{
  "crop_scale_min": 1,
  "arch": "swin",
  "hidden_act": "squared_relu",
  "fused_qkv": false,
  "qk_norm": false,
  "shared_expert": false,
  "patch_size": [4, 4],
  "conv_stem": false,
  "depths": [3, 6, 3],
  "shampoo_beta": 0.95,
  "precondition_frequency": 20,
  "one_sided": true,
  "adamw_weight_decay_other_params": 0
}
Rows from block 9 of a small multi-label image tagger, named by matrix and row number. Rows with one number within an expert belong to one neuron, the router's apart. Each number is 128 + 32 x the weight over its row's rms, rounded and kept within 0 to 255. All counts start at 0. Numbers have three digits each.
After each expert's rows are labels from the 100 images, of 14976, where the router gives the expert most weight on average: "responds to" is what is common among them. Only what is clearly more common there than usual is listed. The data: simulated grey scan slices of phantoms with and without marks. In brackets: how many of the 100, against the usual share in percent.
# router: router (model.blocks.9.mlp.router.weight, 32x320, trained with AdamW), inputs 160-239
# up: expert up (model.blocks.9.mlp.up, 32x160x320), inputs 160-239
# down: expert down (model.blocks.9.mlp.down, 32x320x160, transposed), outputs 160-239

# expert 3
router.3:152144140120113196165105143109183116099074089178130139170103140181162181112167122130124162176160095115148146165100121116095126155154142151112174111111126124179085076159085154155108132141167147152127113159078070159116107088106102151164071130
up.0:170121093086127064118129137172134093078177141174174149143118104079078102170115150169104130113102150192176149149099158096109127148095077122101164185156117101086130115144122113168104143140160097192169092144089140100157147195157118115147139153
down.0:080128143159131109094118123166153179203156108085171114108141079127108161130151100084119110053162116090140140108146123116098122085085088192187119104168169104114148132129098132132085195123136131119137122059144123057122145167080123093078172136
up.1:169144157103126176094085127154099197114141100150062168133167161145123094112129088153104137149122093154207114059103088158090097089048100174099142078161115176130114166172154115142085149140132152156110086159133117124130101075182120105148113145
down.1:131134138155116157176067182154122150153171039153187095150105168088145148104066166127113131092118175059094049181148068097136076131072068159082162094155095173127179127181113118084139166095151103083115121160143136152165143179119111125169139157
up.2:136137107182171111098162154157098112182143093145143185041124101122036127121106088132109133095132110146100113118131142133125157105120150114152125102183147112119140113131160126232123157131135076189107078118203109117145101105156158099099166132
down.2:122137117147133147098108099128155145166106165111082091148128120173065120195121082137085129128125136131154163083142046164133131169138101168142090113155102194068157178137178086140109176117091135113083122094133126154123119157156110131139142123
up.3:082091136123163121117144110148120116063184154156150190102084115126166108098155117115104127072045143116179111101125087143133087041132173135119134133124204142123124141180093099169178108134203107147138130108146167101176176153098136098093195067
down.3:155160169145099109121084118154106141107134152119084125139147092117098126059112107125103055141066118131113092136079120200095110143143140175152122175159157114101180083084094085122126158137136129097109140155120146137069100142108115090133117048
responds to: head (91 vs 25.4); ring (76 vs 17)

# expert 12
router.12:113152139131178188204087129063113119106097096135091141159158089083130154149123130205117108139103117135087191154176148168165152134150128118109172140093164128161163118138116170081134142133104168126137141143104123111112169143073126136171110148
up.0:090131163142122179137106107112149149173123147140117177099142167139148159164062142124101117134110095119182118142082119063067158196130142145190100143097108138164053060137140117092120110106077104076113111101167137122087162138122096174116134183
down.0:128123123129119143142132092159105144118197121157209072133091150174098122131113162120131117180142167132143075102121177127130169152164101103112150127128198094207106043096090068126120080082103023151150114131184119084108135106041090110123095128
up.1:097090129114133149085137100087101110162144131124156107136139194151150092132097162111102148151118121179163192110144133138096103163150131081131094111128139111147089146117147133146170169135138124182095132163165105117132143115153176119110090076
down.1:101187120117120103124131104129131128185151133109108142134122114146122153159091131142115079136160093129103167128115065106089182206083141115158083139119090114155095143103088093127097177126102127122175092126154068086106167163121144100113144112
up.2:182077098054106082111119137132106153133107156117052150120092090069066084145113139106145164114167089125118106168154095142122167185097109163143154153130075163140134145161186072108114137138169069125183147108140200156117097102110089136144110111
down.2:110107088128176126067082163109122179082119116165156128086130112123174159134167098113069114136074130145124118109127120132099087096124100106115121153143125169153113211192088104167093130100160135140121123141160146081161109135146150184133133160
up.3:097158126122092166126158147186107186171124048114074148106173202142153152129164101118137141151119154163110113130095048155094124171084096111136107137174103131155134113146078130195086128110110089085170101102125162137128159182135054165130150133
down.3:112092092181130127134089149083137164167132109114109170131158147154122121128134112173113140089131122174099121164093156147135095158094112134105100148114145145162155112139112112072142136132165221130110120160206108166047109154145106145138078091
responds to: head (87 vs 25.4); ring (48 vs 17)

# expert 16
router.16:088097181079118096097138115090085155110053097169142163118109108145111154156172135097145156115126135098182107142147089153118160162143081196116134105153127145160125096137118111161103162109141146083194153073152120115149119107123129120123123062
up.0:115120128161117197019107130132049136141113119129139150126099118082146144166123058101137082110123150125092151094173107107099197141160172119095159121120164091140116138115076130052044169055177055176164086142122095128168109114148171132145151084
down.0:095131121109118160169160127190103116141078119123142147148140170145124141130028143140095164172167075131160140097110145146164109147120130134114123206102085097135081071052192175103146167111128154129116156134124114141178130108103149099150091137
up.1:159142084096176129124123179152128075141124158141122118073153104181124128105129121100159125119115031099149106059109152108120127089102106159143141114147111149104112104136145126211192144189153145135118180126164114096069086137100144156108106168
down.1:118106069134141112083123120117147113168150187136123084127194068135094096140097118137110108118086131169114145111142183145091123152128106173191077129161116135049119107094161091175186086126149171184035141112170147139091112135196111188125133184
up.2:146153101121152108114120089106165112112125190133164086186126127155147148171167138087107067071083189158111093128074113105130171152107166136139116090160097102194093102130145133135091045142108158140100141132146152141138101090116086157104137137
down.2:119104148170193073060103071113185102113175159091102112085129080165109101125181081065148145096146131146163125074161165157094174136109124098130133109192139188152070161133125132128100127132066122131162119096178157103117095141113064133155151092
up.3:181140113092114183135101103160110144137075105164090073100124077114115160069141140135145151163100080126171112107140119182121151161102114134151081107172221118189128148125126098174165128132146140094157111114134066092142099117175090113126119087
down.3:102087103146152083104139099079136101056148164076084118070096083118131072132168104093127100054136182180120140141145122115115177081109140095106154093142153182121127125123120103184092133136099131159122103140095122098105137210124090125111162109
responds to: limb (100 vs 24.4); several spots (60 vs 17.4); bright spot (36 vs 16.4)

# expert 26
router.26:137166139103083197101141158148152143156138105105140201170099169122145136106098118149167095128081127121151105144194119110138082108110095154075093097128148072139120095149104071106118099156205084118184143101057092100139136166048103097142095141
up.0:152118130128134186111127181160093150130155121111113083133132137119138124171120148124106145189134076139112122082119110104109113203085127077119168149154159125182131154000155167076121194101108180152103133129108074165144146097156143128131124085
down.0:111104122156116110171121154092133106128140111110107105098101108098123141164137084182172168115138179097112176191180068112138146151118132075160155062099116205138150114145108130128170105150122157073156111160109136076108205150173131101154119149
up.1:161160103084175111061154077142072123144171149116138121097121124110166194151097134115134073089033140155113100038124133065197143104149127160129099141109151094091084152142101087151149124192131127111113117095163118112105152124085164154190103158
down.1:128140153083169160122158138141087129105153143177190165097166140128149084092102166101081156103099097164160126084072198166089079104097122149114130174125159085117127122145106164094098149112132090135102175126124103158143122127098150169106168119
up.2:135112185145116137137138097163076126098192104160153124147082149156145133101107087150092157145149117150182124064102090135122140127123147105085105157128163082132139212181104148097107159104110133101106103092118130153194066085155142070163148126
down.2:147105087182094087105089098160166134176111147107114071171092096157098166141133117122206131118157141091151073107169107117125224143157101091153129106162102177181092083140113086136126095160081096118171074091114179077122121106125127078188129116
up.3:105128120067141119169107162161125117154158094095136099101105126153181146109112108153209202129125190060117189133133100072143136098143145177120176126097080094161124135162111155110181074131142170154172106174144199102131176142135164124160172140
down.3:134146123127143131144128133141121101090100113145136139135126120118135116143161155148141133144145147085040177192185136149150162134115113075136119110080097106136209138138155161133175065109147149142090100158098120145097183156138126104093092170
responds to: head (85 vs 25.4); several spots (45 vs 17.4)

# expert 21
router.21:119114114076143168127083126102185127116110077120116154168133139123126110166118123177113117132098144093117154136129117139121128165143145092088224069100120130161111090138114162111131140132092172137129131220115061153118193145114182179131096117
up.0:103128114105162131103077135168072085128129143144109175114119188126149152118139071094092163150120115131188108130148129175135065168016146087121140162157093120140111135125133117083065161100146108120139170089137105159118101121095155141099093108
down.0:152133074149105116159200158118088185135134107160144129116092149090121157126119142163123117161087161070126093154035111121169143108124107124164144146126134071186164139077092132187122090166167132102144064149134134140103175113118162074154112129
up.1:180142131154119120162158129111112087096149172150141167136170157150144144165144109149119168096169127156149146112113161163192122103077065128118149119060119088090088175119109126087055164167148144083065108134122134188129158082110099128150149150
down.1:115154092115137100090140147091142095148097115112125122170129080113115133135170084087158072122191122127110111111106106175199179099124115142120136101102062156140189144172140106136119122155125150137136141104117161111110090115172096126112084149
up.2:104122214105063143193169109149123163072096109074144132107100115090137105147063152114058128083147111133160187161129059156103107088132138138081143097058124122095122120210108168107137159130097152079128125145115138184122160169169113113160143149
down.2:167111146164145100118143125140119126147099133150123124106124144127080120134166129089086230127124115089146105128117100138125121164095082118046120095180093115105125125138167099155114122109145145121144152081122152161160053117121070160145175147
up.3:155113113171128086166149108196159142126091165131098130089150154183116158071102163079110142079037144142116163127112140136123108104108109137187101143151131164146062064126104132187128106133163109122136189054090191144181142089098080163146157146
down.3:200162145153083143142172105178092115058142141108195107125125180097175082116123098118049164132149141081137126136135139081173100124205138064075096184131126104160107128152150155106072145097111050152091168117128075150147126122081187062095134148
responds to: streaks (95 vs 24.9); belly (66 vs 25.4)

# expert 17
router.17:121129136107102143188109160063134152106061081176126132178121160144152159146145187157112146124119105092157173126148173140125098130114124145123164119092128117129115129159112177073105134096132175115136186159076070146122186099105109093163069184
up.0:176121092172121130082165145154079169093141173099123092112165075099104106130128143094070119130114134124148136120156122143117128165105070125131120097135159110069149131179101112130137129078128175150137109141092071145070074092105148123159174132
down.0:152167136130150078123125068119092120135059096139076169147089118112114107122230125099124141128173102099084141159180073150149239135109148100125140079149173132132136163136135165112133129135085117132095129115085163141128126131185079173160125116
up.1:102088107071118162109072184084137114156092086150082148144178189167166115146164123104108158136115094116152150137126171185140082159092145068169121129126139202141122096135136181098103154124172160148134186201122136178095132068096193164127106074
down.1:121117120079126116096104115124120110155211188087067133155125126108163112220116102170131157109134140178109213154156118145139120121070118165116167097113109137049170147156169183118111155154114153164100146162132116130103128136163109167086100154
up.2:111164133181196131116151139088091167135178178144167204085146073123109093109131126145116120128119115160121153123157092169098114140082154133111046155135106059078105110145134108153120077121144057125137100054130157128205089104131172161190111081
down.2:134117158140112191113124156102107158113145097154146140108128165078146103082101189164107114121116103137089099109134130151043134108144165162126082149134132138129132124113100103150042081117118067144133144167085112099120142186093094171123170159
up.3:118183134173086122149196096134142185135115130091099151100159063173168149142068205143161097145127114140105117088115187087103107124130086153146144146061197137107080085107156119103150136144055101135169119066154150135083112158116171150119108132
down.3:146129151165136050188063143100160141114117147137152087157164118140123111151146104122184080128147113142093167158160125133142165111130094152096108142090104210092130073142108097131164122144135155129135130149111183118119151109099102149211122164
responds to: crack in bone (100 vs 16.1); belly (92 vs 25.4)

# expert 31
router.31:122156140086143157141129155061120113131044106153097126170126094149124121174133144103112042112144073105104109139143100120122105156149152107097138099149141112174138078120157172141167105157071168138076208090129032123101206170105166180110070124
up.0:078105139089138213099108134161130132136177123116124127111142135077120115172104126075133079163105090153148091113122140170093121112084167097078155125174146085159068156129127140084117140155102085186122090166084139108175150148188085102127164120
down.0:086081143132164160130082110105183119166101104085099070163047108150085205178121086152145071148138154120091127096124119136120172099103098151177120142140133133105097104129160170105138141133065165084088087129123117152127099112127076147067172141
up.1:190095146108150109146090151154112094104110118113186128156113113144163173145148121125114137161112167116166111080115138095105098158131093144093083144141114057174111102177099130136094153166091185103092074107135078058190103093138117150129105142
down.1:121167099102140177093156074165054123185117115138090143073134129087146094206170139084099170104152145165114101090126109155198124079088180122136177105085156098095143200124162162082111141155098122179146172139126110203120058102157102105133166102
up.2:144138155174102134057108050136159120102121192119176150155097164052103107164082118093117033142099108110103113116135079184147125169129127142131119151097155141134138155119107151121125114140090158096127120089082118146116068089096164111138053095
down.2:110151171178091116097076155056155166098122141161102098115146141153158138138116121134174130096122116130150144129140117086123135145176143133138131135121103193085107110110158039185096143163163050132168097121167160080147112073057150120113107130
up.3:105136153155179088116123145098173097106089114116177140148099114156057068163156121111127076144134090141119098179106099162083140120185135129096164132117106154151082046105173110134137092155075085126141141095175101141097132141097177156139057128
down.3:137094150127116161136128066104177131125168142064137126155141135125165162142125097126171086129115103175115193096138132154126117127129180126176132210071086176078119158108150162102169093113100101170109105126122185130062112099135140135033064210
responds to: crack in bone (73 vs 16.1)

# expert 22
router.22:150151138073145171140067133122155053134115091127145154160171162122132163107166114169151151155096067117106140170129127121143127123138144105098210058145096134145087138091142147118105139148158091161128119190124052113167164124120133152135042190
up.0:117107216106117111188138111164135073129143128108171093093153158106193108139130086126095129095103166102138119185099156116116160130182178096161112179066152127165109114140120181142150079093083101091136157129121155104160156119151148136147163177
down.0:178166108149136044112093159096143113103100137078182098132128063110125164132132151081180085087066154135055157105123130120117090120134101119178130107112079165081141188152157108162159190136121087136073180094135138059121095096137121121066141123
up.1:162159168155124110117119169105092117156136177105203128119092105128114108132131140085123096109180048142188126090072116126089124083158124157095047166142157116112060141148101183117152075148170127147073127063098168104123064186146145147110126163
down.1:114073118176087106115156151086115091114126111114121168073061099188178109151145086142161129158133123126147076147140142068089109142160143081123115108081105145198140128152122174111108066085098162134140101145157090139140132153133115095140053107
up.2:094121152097088108156127150109106119064100169083110111128119104137115086172131142140101159152132176138144146157094159129112164135053097126167121161145181109103097111136167127166123069128064164105110133112138151147139043137121157154209119120
down.2:153139125149099133145098102108181119145135117137173122152146181139115155183111059147135119124164118143186144153168141096124138189146113139108108133111108195183129148145047130101128149072123082122188153088147114122069155136116147151173115108
up.3:110106144142144103119166094098130196146098161106130087095125067155113095149072111083124104101159142159081133140111131108072132102171137130163094185097118148095120152095127131126155119096129077104126084094128182123132078128131165104154120184
down.3:140132167093094173121137123125239148121134099166167146171103118131162181100194145112176164119166053108119176095101122105196123123143181096139182075095093122132153117081135173133166113149154099127097126148126065130086132121090149100078091087
responds to: head (80 vs 25.4)

# expert 5
router.5:115151126129141141161146101105073095137139098115176144204101093118127160142163108148056160161161187165113175204173085154105118161186141108105159117105116131148142160103144147104142164133128119158091082108184103160115179138111158174046116140
up.0:109164109130144086077152147129128144140107115163063125029148133162125129118116127132119116157126157164164142103099155097128153074154112157106071130096129101118110132135123112098112100087148088110136103074081118063122038147158124127151134131
down.0:187119166171119088128120129161174131156131070220120120145152180090160121156112155142114148065082101128133085090069158155147138136161106126146128169136109145160122126126171136121155076066062154112091131167152128175090127053125150194103171137
up.1:113079146091148173132114151141125129145147095136175137136112115156116119117116103166107131213130178142090125105152103085114107175176151097066118128151169104121146156143190123153206072136131108162114118148140137094156144149168115134074127140
down.1:124125120083059085179109134175178197113111067101127154116049116134091151126114125162163090143146134121154103138058094088146187090101068116111138115123094137165109093113095106136120157162105163055191095157153140071131116156068132070125109107
up.2:187180093142112102176141150078119144180143153202113142124196081149136138076161160121154148145148091133106115097098161108194075082132059108121110167156170120141120102122084152113176114100146084171082174089127100133123100098088122136106112120
down.2:155184150093067076094189115129121102164087133171131104134132093150084077096171204089074125132135115101213094152180088138114141147142162094137123135135120121118135113144120083122138127156158141205168169145108150149154104095135153130201092117
up.3:125111145136157110111191145114165146079145112132098115087065171119155095086144184158115145097046123122148103133138108101120131107153122128178160187117122122070141092141150105112145109128130110144110070151166179144148093105110183032151107137
down.3:164125100148095154157134148123100122169161103147143145096155141105101118142170106120108183114156129106186112146103167171111092149126193091099098095139131149155125193155153092120113079139062082129138146097178107148029109141144124161167134112
responds to: head (98 vs 25.4); none (63 vs 16.5)

# expert 29
router.29:147124105085080205115077144093152111118073077134078157163169168093125167132158117145089124146129107127150150164164170174124127130128153116079131091087117142161116142131106175087079138092133133165160172204064062131102154129119131146151123147
up.0:150164068075162092164151145138121074186127129093145165157214096115145080120144090165127090169076079155076073126171061111139131113141119180140124181148072130108193103137196107190127118145135100115085130118172175105094126174150120142084103154
down.0:106098110143183147140140136181122129131100119178175112125110109120079085110090166084094173122122125125101126079125111116139131100116143165161168086229129099112166108136108137104108113111118098120203179125138081142094078105135104121158189148
up.1:137090131123137085173143145111104132125180157091117096108044148169173085131164184107149091133148159165171111077107112092136092090077154159150076166155122087164027134149123056183112095103073173106105118109215122125090100090136116103139142162
down.1:149152128168148129130080138127178097129088150126100122144087148087134118128093156139099113070115155083111175128158162183115092101133124152145130124062179085072128153137108178136108153086110112139108104178117051148173163106118118100058107136
up.2:095148138162154151045181080154059101140166127080180160120070148126117034119082182117139114138093120146151108104117102137086128132116171106171128066154161074154113055172110087172112139118118156195138088142118140136145122127138120131098193135
down.2:121115110089116111110155088147081203097186101102139142039189159130055117126188085093121181179153172144169140089106151138135150130069134138095138125152055155142135181107160098139098122152128083107136120103108139123139079172179152172146148169
up.3:132095164100099115059134060153138081050143149117134111101156125206136152131146149102131109083132144129124144091050180087145139111124157152116173145121141117158088150085163163147130135094106057141163091138155129116083103144135188118137162096
down.3:142085138108068165119158151092144151097118089101064153162099092180124126144170110148120114183139167084161137158130049086134130102141162086102118087150073183145142097166089130138152092108169127156184077151122145098121108196133154110170102164
responds to: belly (96 vs 25.4)

# expert 15
router.15:110109143117093202118070101085144129088087058155182155220119182145197175158164102148094155111086106124120203171140153144094088119162163119107158105120127137138150167124132155127076161125096106165149122186090084131108168073106160128088092143
up.0:091109065137214102124128117202072087097158138162146142145123057108139148119152105077127087095110105070129115110116145138121132130103099139125129169121149039160144177134077104109152136165079117191136143113168084156132118108170156131109178117
down.0:141168144128180109108211097126086123151097158122174158118146129130070094115146151062108130080176093156153071080083126142156096147107090154103124137136151093066088132109093128121093163110060139106115165063107090160149063118087138153105177089
up.1:123162114162151121161082144161100146095131186111177141115066110102105077136136131151140131173094172106179072159118111110128180088077138134057130098194102059132137149169080137138128077107174148140188101134105146188168099168142088081185178083
down.1:126121097175134145113136150092152065092160123153135088150133166181195170161121145150209080102089091154165116124147181139175063143140107117189176133138124164135141149124102158136179130145113098130151080151209166090105103044078137101122075127
up.2:162160127137142171142144126152153123128144120131142139136064091140132092120162092151146123204160118103115120106117105075123105106146134122074112129151159092104117108135087122124192077119150087145086126123117168140208151137149090121154158155
down.2:108107131121187131095159102136138106139106147091106122181197073123050134127109082151076112134112109166129107139118087113114163166151165083093145163163094176103108125114179183135078175142129108180137112090107167189122105162169106159145123100
up.3:149156127122117115111149146153116129135089134159055100108074131145097146106116106158137191197144162138144178111136143144183161174156127076151114103146194132156136117107154078133124137133155174106143092162124097078092175178167113044128159059
down.3:140099119153138093108091136118133108115079117122088130198083099143164155122074105133184083112084103140105145130088144074144092086120183135127118162101175139185103149152150191127152182145125129162037163136120172132137084085075175098137112085
responds to: low contrast (54 vs 25.2); crack in bone (43 vs 16.1); several spots (37 vs 17.4)

# expert 24
router.24:132137118081107145137126132071166096118108095085107134146093121128167147149153147145083098098125079106113142120146144131096097101131112154109140079094155139127112132131128164151138162144136165147139191185159055166094139071096154201124126169
up.0:185081089159136104091114185121098171098181136162139225168136122167025122084163107144167105136143145162073124109110103125160184096090112130111153172132120140135151132138137084144127131171141086186096137164076070127125136123112114096082157105
down.0:145111128201061141122146069118115139144120088108116120165062124118145175129142125156149170168130120121149109159135089136172190159148153140132146166110096176198121154085097109134119065115089068100221113155099174147094107114146130061112102093
up.1:158180145117123110126170099144083165133105111146155162143149135137138117125175192107087128102180161148133137147082112127110181086106147188042113118110095078053153163125136215128118124151109068074149158125098161111145123182164098108200106134
down.1:160124146092159136105141174071130159134183172127145146150168137178086152088165158086121150163169069153167116120068145176093110171121125138071125163167088152118113140157108057050098149183132102115149132108132154115118029126142125191147095115
up.2:157136184076095183106132126118054132066114135164158124136089154126132123122110147143116117188120120165180157091082083117122176186129175176079108081134148093159096185146134109090101135103125148158129128105152158166186075076159139069145108146
down.2:109052133079097185111134149104132158140137102087093150165120142169104166101156077137094138138192110161164164133136084166147155121127141054056134125084095174133103156162127144112081135171168152134149065143115180122157103100134149125152116152
up.3:100124167159151168154170140086077187145149093093116147122130144148192166136085148141141119163121148148120136171178080067100143145145147115152117154113152167183095180119105082104116112062174121112104099111146123227175171127120129080121066141
down.3:114133127149142096152078129130131109091117127117144061153105136194153157098110173113140107157094076133120087117108171101117122179181096075128165129122089140176094136155151118173099238202136142141168160169147031116100166140069116097107114105
responds to: head (100 vs 25.4); none (74 vs 16.5); low contrast (59 vs 25.2)

# expert 0
router.0:148165148141099184134105092134216084123109079174063154161144166104181148123167100112117126139155069156091113165126116139152147103141192148093145101096078123082173080124128128079068121145097096140136170177089092159137188089099102129132070132
up.0:188137154193132048095173142115181170114097141104171145115116109121109150124117101165160090121122051121191110107073112120069082125136052116172163194136120109117053150144130092115181135127103152152090121059158128135129101153120157090095113153
down.0:093139163114169148177127118133076149108126110117152113161126162186102103192154178096136145106147063155126133120139113106081126096089154090101191157092122109160115173142113169088076189152087078161107157165142138182138111146104136122131124067
up.1:175102119167138114126093127144083137104108168106174099137156161123091126102183098137133143151105184130128150123117148197142118097106111108187144183128084165094146126110164059144098121090162114134095076148130136126073090158134076080064153135
down.1:157074107169111148162194081180099111112126128175118141159091078145141140088172090135142144100166140105094099101112110102122133129080147092067124179125165079139159141087132151151138086125176155102109120121099163179141121158093149124114117104
up.2:119081088187112103115171164176118111115111181122145149026138119091133108132100091131115127119095145074079149156212122152084126130123149146116113138138167113148166096095094147194167097138158148130121118105161173093068101128131168112100143118
down.2:213146159125158047154149184133098149078146168108124152128169101152146144159096144108134138101069132185182112151054131146107091163188111124146165196127105111102154196210108071164159142136178101139127132112164219134114162149134123081146094169
up.3:111147130172133060171129118170157106173165153131087172110166098169134137207117128080139149114176102145124125133107070148073146104083141102146107142105162156119082112131198166137124138167095088138176123105117165132043159180141124146134084177
down.3:103156169107116094095146107147110183124126149082147128132090122098139156114075153087137105105124085148122126100180161133091096113088129174108104194085119128112114127092119116091107193136121090130141132101146145106136097103099201155095123078
responds to: streaks (80 vs 24.9); chest (63 vs 24.9)

# expert 30
router.30:149109187121149132129138139138084113100133102128079148099090095102159135146162108127102147095111149111151122126145090094131133111143104151148155117077097179112077147142074104086094107067138123138109104147164087137120191100166155167137139177
up.0:145108068209099154037144133142115135104138166136149105176133111098161118135123113118172093136095146073103096068105177147105102095131183140128077105112152125118130168140111141138113081168143138147127102099109151124149104084093071170133106151
down.0:157152169094175128109178152151060156086200149153143163063154137159122095085058159120131181039078107179152086106086181136114103078106154120151147122116159124114166155153132120131098132101183083134117136159157127140121136168135129138139148137
up.1:162089130107166142118092155103105095162131146138161092123171131145109102102136126103109138117112124127096123119151143149075136163140157091106138113132128094154140107121150120081181115098119125087117121171130130075110162162143153160028113139
down.1:146104091084152161114159081109129118130149145179115114113150128174131074109119174110118103178127144170070152111175136114125140146160185159155128122118198102119143109096116123181134096111137123190112128132102111138132135154126146159146200104
up.2:066125113173130154098044158174081143124131133161147135142131101076172169178137088136163109121098111127033113121140097192121133099134113155158142113133129145176118133115071140113142101139122111164097074181135135171078132115140109151112109178
down.2:141166152123201135123135126165066144108106122162155180102105133146137068078122130079101165166117135139151111051091143198098127117064085150105128164178181078133086157111109152113086121106148139176110153142089114138170077147130069144156146111
up.3:095152138108169113170147138178185113142128123108140099090106142204120107126153105133084191091153093116196102152110116136096076112138140171166108191159111172119076126162142175138088132113097149111137089123131116134123117090154111141095145130
down.3:107104142106081166122175132169131123191128099161185127158151205118145168162098168162100178186129110137164126140119114109189111178098166143117092180112090086090117127058181172101132160118131121098153174146156072183150109110126160147162068156
responds to: head (85 vs 25.4); several spots (47 vs 17.4)

# expert 19
router.19:146120161128102157163116129073153085135081083174105170171081122135151188127178109146077127156109132088137131166131131103123083128122128146102165096112092136134115107155090159129122064145177136124093166156116096128143191127102160141125055211
up.0:099099071117173136126119088176145130130171132108161131131082158116055113145129107125127175072085144152146135101091087163120124126102123093151095127113090140113143174132179097164125126174126125155135091130078145087073114147144105111013149117
down.0:213108080159113175173105143147098146163165131080102105144091177172097154172204097147169176154165142118200091142138059147125120137077113144153154108184086137144131103146144115092135110151147143087168097124119140188084145125126094118138132169
up.1:182219127136142201139100128181139119126154102106099105120083099144129169108120103181174141189069131181122133134114111113134096162152165144109079125097114157112120098134172100145167129136108118127125122176135154108171135110111144136137106123
down.1:114180070109131088101157120138149153114115161094099146108104143108167161147102163143098146095138124098123091139114102097131145150147109158147138095103169117113098123094094160121162146089102132112148161126134109121174185115084144089067163131
up.2:148074172143168133121135157096139166140082110173094132150144119146143139141156153097167078209157090049091139147102117115145124113093113133134169116151123192119097106075111126099119110136093104122144177062123178085092104140114114110188090157
down.2:132097168162142119140116135108135139089174150097153130138151141162125158115118136115138073136086046141200114107102132125087042180122145113080101188139141191106118086175135166110099163163125175126131126156115195144137105143109140135139085129
up.3:117134147117131161140149092115163107080141098068182094171160159163131123109090175151167136187142104122124127194147124124159129109174148101149174097101148122077144111102172137095133157153079142175103107163122069110100138141165161096143096183
down.3:060108150092097166108149074130146059092112104116131148158097179123149126155178119155113135151136168181133146113178129177130151133136181114094203097094083072101132131097185179113154131094086102114135136155162095139095143132108131151049136131
responds to: head (100 vs 25.4); crack in bone (66 vs 16.1)

# expert 6
router.6:159143106121159132166084169147177124122187136154116155165193136103148123176106117103147096110141128104110117114104138110145141099099102152145132111084124131113130128151106166133166076173155121165107158148057187125132116118199101128134128243
up.0:128137136131108154074112138170103144177111125165148176177126051101128156111085107144156093195180080075082062125206086098134140078136129107059139132152090109126146104117165098136136098153179094131131104077106133107156131196131105085138118102
down.0:077086130142087097054134086178146164133064173120112068113101093157091156114135118094139101143148097106132092105139100094106172154135120144147100150159091140151081082085094090124123134104071120096120120086171156077186078159126138134124151080
up.1:087134098188150149134101124153163141137125148129100109144132063061135071152147049109138097137114108169067104106077082220077113161160132150112126139107094154146135131103159137119139120127061142174116064152156109114105086120141065222088098141
down.1:156179148106170138102073118096102133109125116159174133122183147077116065111122138124060133104063092151147133077101204155060090174128095110125100129159181090114133183140152149143090153106124139172098167153151109179122117147166086165145164094
up.2:111081125104199110145160089151127105083122106160108086109154140159161106057094159100124220071128130166194069144071142067146143142137151113149126144147137149133100089124093143147144106108110117084137127112149118114138206128132087104125182113
down.2:115133099145070071103102072212147133157106127195130116169104122202069156104138146115122134143150127124115093083159094077079179187118100133098077123178135141131116120057072119145141099118096059126139122088107140122224093079112108099162148071
up.3:116108144138152086123165077181090108125111122137141150114143135115107115101108164116112186083175099144115098138142133111144157077140128081117102129150219147058176096182111182124188157123153111043080097103105122058127169147159141096124165144
down.3:128106142140131079109132079139158150161113130098130129131112107190071118134096125111142106122142076172114097045109097129121179137136064136161128133201113160135096070114092026161148117152100095130135119119135151065163093136098134095129155098
responds to: chest (96 vs 24.9); noisy (69 vs 29.6)